config.yaml
model: "audio frame classifier"
dataset: "synthesised sound scenes: up to three everyday sounds over a background"
train_examples: 26041
n_mels: 80
hop_length: 160
input: "log_mel"
spec_augment: false
win_length: 400
num_classes: 39
output_stride: 2
arch: "conformer"
norm: "layernorm"
activation: "reglu"
mlp_ratio: 2.67
head_dim: 32
fused_qkv: false
qk_norm: false
inner_norm: false
moe: "top_k"
num_experts: 8
moe_every: 1
expert_mlp_ratio: 2
experts_per_token: 1
shared_expert: true
subsampling: 2
layers: 12
width: 192
positions: "learned"
kernel_size: 15
residual_init: "zero_last"
optimizer: "normuon"
muon_scale: "match_rms_adamw"
lr: 0.0018
momentum: 0.95
nesterov: true
orthogonalizer: "newton_schulz_5"
adamw_lr_other_params: 0.00078
ema_decay: 0.999
sam_rho: 0.05
steps: 5000
batch_size: 48
epochs: 9.2
lr_schedule: "poly"
final_lr_fraction: 0.01
warmup_steps: 250
weight_decay: 0.1
adamw_weight_decay_other_params: 0.01
Rows from block 2, named by matrix and row number. Rows with one number belong to one neuron. Each number is 128 + 24 x the weight over its row's rms, rounded and kept within 0 to 255. All counts start at 0. After the name is the row's rms in percent of the matrix's.
# gate: first MLP gate (model.blocks.2.ff1.gate.weight, 512x192), inputs 96-191
# fc1: first MLP up (model.blocks.2.ff1.fc1.weight, 512x192), inputs 96-191
# fc2: first MLP down (model.blocks.2.ff1.fc2.weight, 192x512, transposed), outputs 96-191
gate.11 099 [120 105 133 154 151 117 110  99 168  69 144 123 121  84 131  98  72 153  98 153 160 105 143  92 113 125 134  86 117 148  80 121 134 151 152 137 119 168 117 107 122 124 142 141 130 106 146 139 121 114 101 147  79 168 156 109 158 112 121 111 148 110 136  72  89 105 166 122 112 106 148 174 146 110 126 107 113 139 118 124  96 133 110 158 153 135 108 173 111 150 101 121 167 123 123 142]
gate.12 096 [107 107 159 168 111 118 149 135 179  75 143 144 144 121 174 133  78 112 120 130 149  97 155 129 143 148 138 101 158 132 124 117 147 148 134 137 115 140  93 107 109 128 116 106 126 111 151 146 127 115 140 163  98 139 144 113 139 144  88 148 141 150 126 121  82  78 110 148 119 142 138  93 116 145  82 108 160 141 149  75 128 120 179 139 125 154 132 104 118 114  96 122 125 128 136 129]
gate.13 097 [158 116 118 126 122 144 144 118 127  91  84 112 128 146 181 103 108 129  85 117 104  94  91 179 128 117 143 130 144  90 151 105 134 126 116  95  90 104 107 118 153 151  87 142 136 113 148 109 130 129 116 112  97 143 121 144 158 114 103 174 120  99 127  98 144 129 122  94 138 106 122 104  82  98  93 133 142 131 103 138  87 163  96  67 111 132 156 155 154 145 149 109 124 145 118 165]
gate.14 097 [107  97 113 138 188 122 118 157 114  84 132 120 107 117 108 163 143 168 146 139  96 153 135 125 173 134 148 132 117 181 104 109 108 142 145 156 135 149 173 115 127 129 146 116 123 128 156 159 120 124 173 145  85 135 138 122 161  94 105 157 131 109 157 106 141  74 120 164 132 151 125 145 120 127 138  92  93 114 135 138 123 140 130 146 128 138 147 161 103 115 167 160 128 149 156 140]
gate.15 103 [133 122 144 135 144 152 116 119 141 106 136 142 112 112 161 140 127 106 131 129 101 145 124 160 130 145  99 135 179 192 109 100 168 142 105 140 147 117 101 140 119 106 159 109 101 166 126 127 155 102  96  99  99  83 101 114 164 129 105 102 110 142 191 117 130 113  91 133 148 153 152 137  87 122 114 154  99 128 101 127 112 125 149 153 132 122 163 192 116 104 135 123 143 137 153 139]
gate.16 099 [142  91 126 141 106 137 122 111 181  91  88 118 128 101 126 151 106  98 113 132 133  74 107 109 109 129 152 138 157 137 134 102 152 139 117 120 108 111 187  94 140 149  94 162 144 121 154 136 136 122 145 101 166 146 116 137 140  92 119 112  92 153 150 130 153 132 168 108 153 107 106  98 125 118 131  72 121  79 139 153 167 107 165 107 142 143  95 148 170  71 113 102 154 107 149 161]
gate.17 095 [148 141 152 158 111 127 143 140  88 104 113 121 133 144 148 149 138  89 136 149 131 102 165 107 129 137 101 117  79 121 184 112 136  75 119 143 122 165 126 116 104 128 136 144 116  98 175 112 137  63 115 155 153 139 185 111 124  92 128 135 121 164 101  94 111 137  85 132 122  74 160 132 156 168 119 149 114 127 140 121 109 108 135 145 130 126 129 110  85 162 118  99 124 119 137 120]
gate.18 103 [187 105 147 128 154 132 101 134 130 115 141 158 145 152 165 113 141 154 129 140 136  99 130 172 172 127 111 101 105 135  87 122  85 106  88 124 146 144 112 108 107 127 128 119 123 169 141 150 164 117 113  83  89  99 151 122 154 149 139  90 109 155 147 106  81 136  83 140 112 168 117  99 114 124 145 139 124 163 174 152  92 164 161 163 156 117 145 135 124 163 102 105 123 127 185 120]
gate.19 102 [126 115 128 169 106 146 121 126  98 152 124 140 114 124 200  98 182 121 114 107 123 112 147  95 155  90 119 141 146 129 151 105 101 123 105 144 123 137 118  68 130 122 110 100 131 144 113 100 135 144 147 137 171 118 115 132 110 161 111 135 100 128 173 101 137 139 145 110 154 131  77 127 123 120 155 152 102  86  92 147 149 111 119 120 127 156 152 119 113 149 115 137  96 120 151 101]
gate.20 106 [170 139 131 102 143 143  94 148 150 139 119 159 137 163 121 115 125 128 135 166 145 168  73 123 127 132 109 163 162 156 136 136 102  96 123 158 137 123 100  99 156  77 107  99 127 121 173 137 111  94  96 116 101 124 149 113 155 110  89 159 140 106 114 103 172 131  91  84 116 121 140 131 129 113 136 140 104  88 132 126 143 102 112 145  93  89 161 131 144 140 153 135 156 122 141 115]
fc1.11 094 [147 184 149 117 117  91 113 115 155 101 125 111 108 128 121 132 110 154 164 143 146 104  84 126 178 135 115 105 146 150 149 111 156  82  99 112 133  77 147 173 148 140 104 169 148 120 102 146 125  89 111 124 113 129 106  91 101  91 156  98 125 126 122 124 127 138 106 134  95 132  90 109 117 136 113 146  88 119 121 136 134 161 154 145  93 107 105 114 160 133 142 117 115 125 144 125]
fc1.12 101 [127 156 142 122 131 144 145 160 135 133 124 149 116 113 146 107  89  93 118 187 164 136 166 117  77 104 116 148 170 128 139 110 144 140 182 114 164 131 135  98 132 122 140 162 108  99 159 124 123 163 109 121 144 107 143 152 176 125 106 103 171 133 101  93 111 124  97  90 106 132 101 146 121 120  97 128 113 141 164 111 135 135 126 136 132  93 133 117  94 114 146 128 140 125 116 103]
fc1.13 090 [133 172 140 145 181 153 153 133 112 108 130 139 143 119 133 158 137 135 153  86 120 134 174 150 168 147 155  93 145 178 124 109 134 155 124  78 145  98 100 154 102  68  90 171 147 132 116 121 120 137 111 147 130 158 128 170 146 135  78 124 135 117 124 115 145 127 118 136 119 136 148 107 136 148 136 143 135 111 147 115 106 134 146  90 161 129 165 143  84 104 158  97 157 161 136 110]
fc1.14 099 [132 130 146 128 104  88 146  86 102 130 121  92 133 129 135 140 147 116 135  94 115 135 106 129 120  89 151 100 135 126 142 143 135 141 117 141  74 159 141  87 149 135 151  76 132 108 138 154 114 119 105 112 137 172 111 143  79 151 150 126 105 144 112 161 126  94 167 138 142 167 123 134 112 160 110 112 117 144 118 164 164 154 163 123 166 108 118 127 143 118  97 136 128 117 139 134]
fc1.15 096 [181 153 157 155 116 182 138  96 110 149 146 162 159 128 110 148 140 130 107 135 132  96 114 108 140 129 145  87 106 147 175 133 145 171 149 146 114 143 146 108 135 115 148 137 138 119 125  71 117 127 125 130 129 139 127 141 124 121 149 102 145  88 101 132 168 131 166 144  85 120  96 176 173 127 131 109 131 130 114 148 183 134 116 149  98 145 140 105 136 133  99  78 145 150  85 132]
fc1.16 097 [158 163 134 106  97 143 137 130 109 144 126 132 116 133 143  51  85 154 129 115 183 135 105 127 145 138 160 182 140 120 101 139 102 116 128  93 137 103  86 120 142 101 121 119 117 128 126 143 121 108 126 182 119 130 138 181 122 115 116 123 113 119 129 121 126 114 131 154 147 103 115 150 141 135 152 151 136 115 124 144 125 135 123 152 158 127 127  54  59 157 146 145 118  94 135 116]
fc1.17 093 [146 148 111 146 137 125 116 134 126 123 107 126 118 108 117 146  97 133 135  82 100 100 131 115 123 153 116 116 133 128 140 157 154 127 119 109 122 102 152 127 103  70 117 146 158 144  94 129  95 107 150 113 163 106 136  88 109 133 156 106  79 116 123  86 111 122 102 117  84 157 123 112 168 109 123 138 153 148 134 105  96 144  81 131 155 117 136 131 118 113 139 130 174 127 147 140]
fc1.18 097 [170 106  88 103 133 128 156 142 164  95 129 109 122 107 137 134 150 126 119 163 136 109 108 121 162 158 134 110 129 140 140 124 114 108 100 124 159 102 144  93 150 154 175 153 126 104 126 102 150 100 149 125  86 113 141 126 139 108  79 100 108 150 158 101 109 152 140 147 167 131 109  95 145 144 131 122 117 136 159  91 104 102 154 191 157  91 116 166 127  98  92 143 116  78  99 108]
fc1.19 100 [118 132 180 143 110 119 111 121  94 125 131 137 157 113  97 146 125 118 166 149 165 159 154 138  89 121 128 148 140  84  92 140 170  84 150 148 162 102 123 149 111 148 163 126 138  87 101 100  73 154 118 138  86 126  78 106 164 125 122 140 120 123 115 118 155  92 164 126  98 144  98 149 148 123 126 163 105 116 142 106  93 137 100 138 110  88 121  79 106 145 123 129 160  97 144 113]
fc1.20 101 [174 100 131 143 172 148 106 137 142  96 133 164 158 159 141 130 105 132 143 117 131 121 157 132 146 188 109 163  85 126 111  93 121  73 142 124 121 105 172 122 116 108 100 115 109 116 148 169 107 149 116 138 115 110 118 155 171 129 130 181 129  99  97 123 166 140 133 100 132  94 103 122 119 110 117 110 117 125 105 171 143 113 185 124 114  85 157 167 147 118 123 167 145 115 124 102]
fc2.11 084 [113 102  58 111 144 124 120 150 156 101 146 146 148  96 116 132 120 142 106  99 107 150  90 139 161 122 129 111 151 205  81 147 187 115 115 113 141 132 111 151 136 160 136 143 146 164 194 140 122 122 119 143 152 120 130 121 121 169 139 168 111 142 153 142  78 118 114 132 154  68 105 118 158 138 117  78 110 118 129 132 155 134 146  94 124 109 159 138 138 115 161 131 106 135  97 156]
fc2.12 091 [148 128 134 132 108 159 147 107 208 155 108 146  97  96 198 112 121 160 116 141  99 105 148 121 165 104 138 100  93 141 156  85 160 160 131 144 103 128  89 110 119 154  99  83 122 170 115 110  88 123 124 127 149 163  88  96 108 145 127 156 127 137 172 121  91 143 121 124 135  91 124 121 116 127 115 115 165 163  65 141 108 120 143 118 146 116 149  96 119 145 132 177 130 137 133 137]
fc2.13 102 [131 137 151 160 197 165  78 127 118 103 114 150 158 107 118 138 142 170 107 106 101 132  78 116 119  88 161 146 125 119 106 158 105 185 142 126 102 120 136  94 128 132  67 149  66 161 130  97 118 118 127 151 127 131  97  93 126 120 166 116 111 154 156 137 101 100 134 120  99 122 119 145  78 118 130 138 120 114 148 149 114 118 140 116  95 144 145 158 135 115 127 116 115 148 110 113]
fc2.14 105 [139 115 126 162 114 131 147 115 158 114 119  82 110 112 168 141 118  99  88 137 137 138 125 181 169 117 149 170 163 134 130  82 123 134 117 169 129 138 149 132 110 108  72 133 147 114 124  99 100 109 151 156 135 132 168  85 132 150 133 146 134 145 118 135 124 115 105 100 100 175 115 177 148 129 155 186 152  96 138 100 126 129 149 138 159 105 145 110 117 132 119 116 137 157 138  90]
fc2.15 095 [146  85 102 120  96 155 118 188 146 131 127 108 125  83 173  97 145  82 129 130 145 117 132 164 130 135 140 140 130 121 126 146 109 124  98 158 137 126 119 128 159 141 128 103 120  91 137 120 132 138 137 164 128 141 147  86 134  84 145  79  83 155 146  92 156 133 161  93 132  67 120  98 134 100 143 120 113 154 105 101 133 147 127  89 115 148  89 147 157 162 158 152  93 114 180 106]
fc2.16 089 [179  88  89 143 150 189 120 136 110 119  95 146  82 144 130 159 145 123 145 122 105 142 138 139 139  95 168 114 166 166 100 151 116 117 100 127  70 154 120 118 139 127 138 130 120 170 113 132 165 112 171 112 155 165 134 118 118 151  92 108 142  75 156 128 141 109  82 112 126 139 109 108 117  93 162 106 110 125 142 161 153 143 119 121 165 110 135 118 130 151 119 123 135 147 134 119]
fc2.17 113 [136 150 121 159 110 157 129 112 104 116 131 139 143 151 122 151 128 107 137 176 126 145 164 179 112  67 145 116 145 113 139 142  66 128 107 143 157 136 123  84 191 143 103 139 133 124 136 126 104 115 137 120 106 105 128 164 101 113 149 119 121 122 101 134 156 112 119 138 117 196 160  87  77 142 142 131 178 136 154 100 136 104 129 101 107  87 139 129 149 160 140 134 156 102 130  89]
fc2.18 086 [ 82 112 136 109 166 140 137 123 154 120  82 150  82 124 125  94 169 118 163 108 130 182 140 124 136 141 142 153 168 103 118  76 139 132 118 132 127 119 158 153 124 116 111 121 140 101 148 103  91  70 141 142 151 133 115 155 141 141 163 148 143  99 121 126 115  80 125 152 144 148 137 114 120 169 115 128 150 109  71  84 133 117  96 101 162 140 159 133 179 105 106  78 138 112 115 125]
fc2.19 082 [137 144 103 109 117  97 123 141 126 134 117 133  99 144 144 179 103  97 141  94  88 124 170 136 134 143 136 118 130 148 160 132 135 152 109  93 122 161 124 134 125 113 162 111  94 146 157 139 139 103 118  98 141 162 122 127 100 123 129 104 141 120  89 146 187 146 151 152 140 140 181 134 153 175 136 138 134 146 155  96 146  92  93 135 106 144 172 142 129 132 192  66  86 184 114  94]
fc2.20 119 [145 101 108  97  98 104 135 148 131 130 129 148 131 119 118 141  99 109 120 172 116 135 133  98 143 142 150 139 116 148 107 122 172 134 138 104 142 140 138  91 105 141 118 148 131 116 139 159 145 128 119 120  85  98 112 114 121 103 137 141 138 196 132 101 128 138 152 145  99 124 163  88  99 126 109 101  98  86 127 132 104  88 145  66 117 165 127 141 173 145 157  92 127 160 114  76]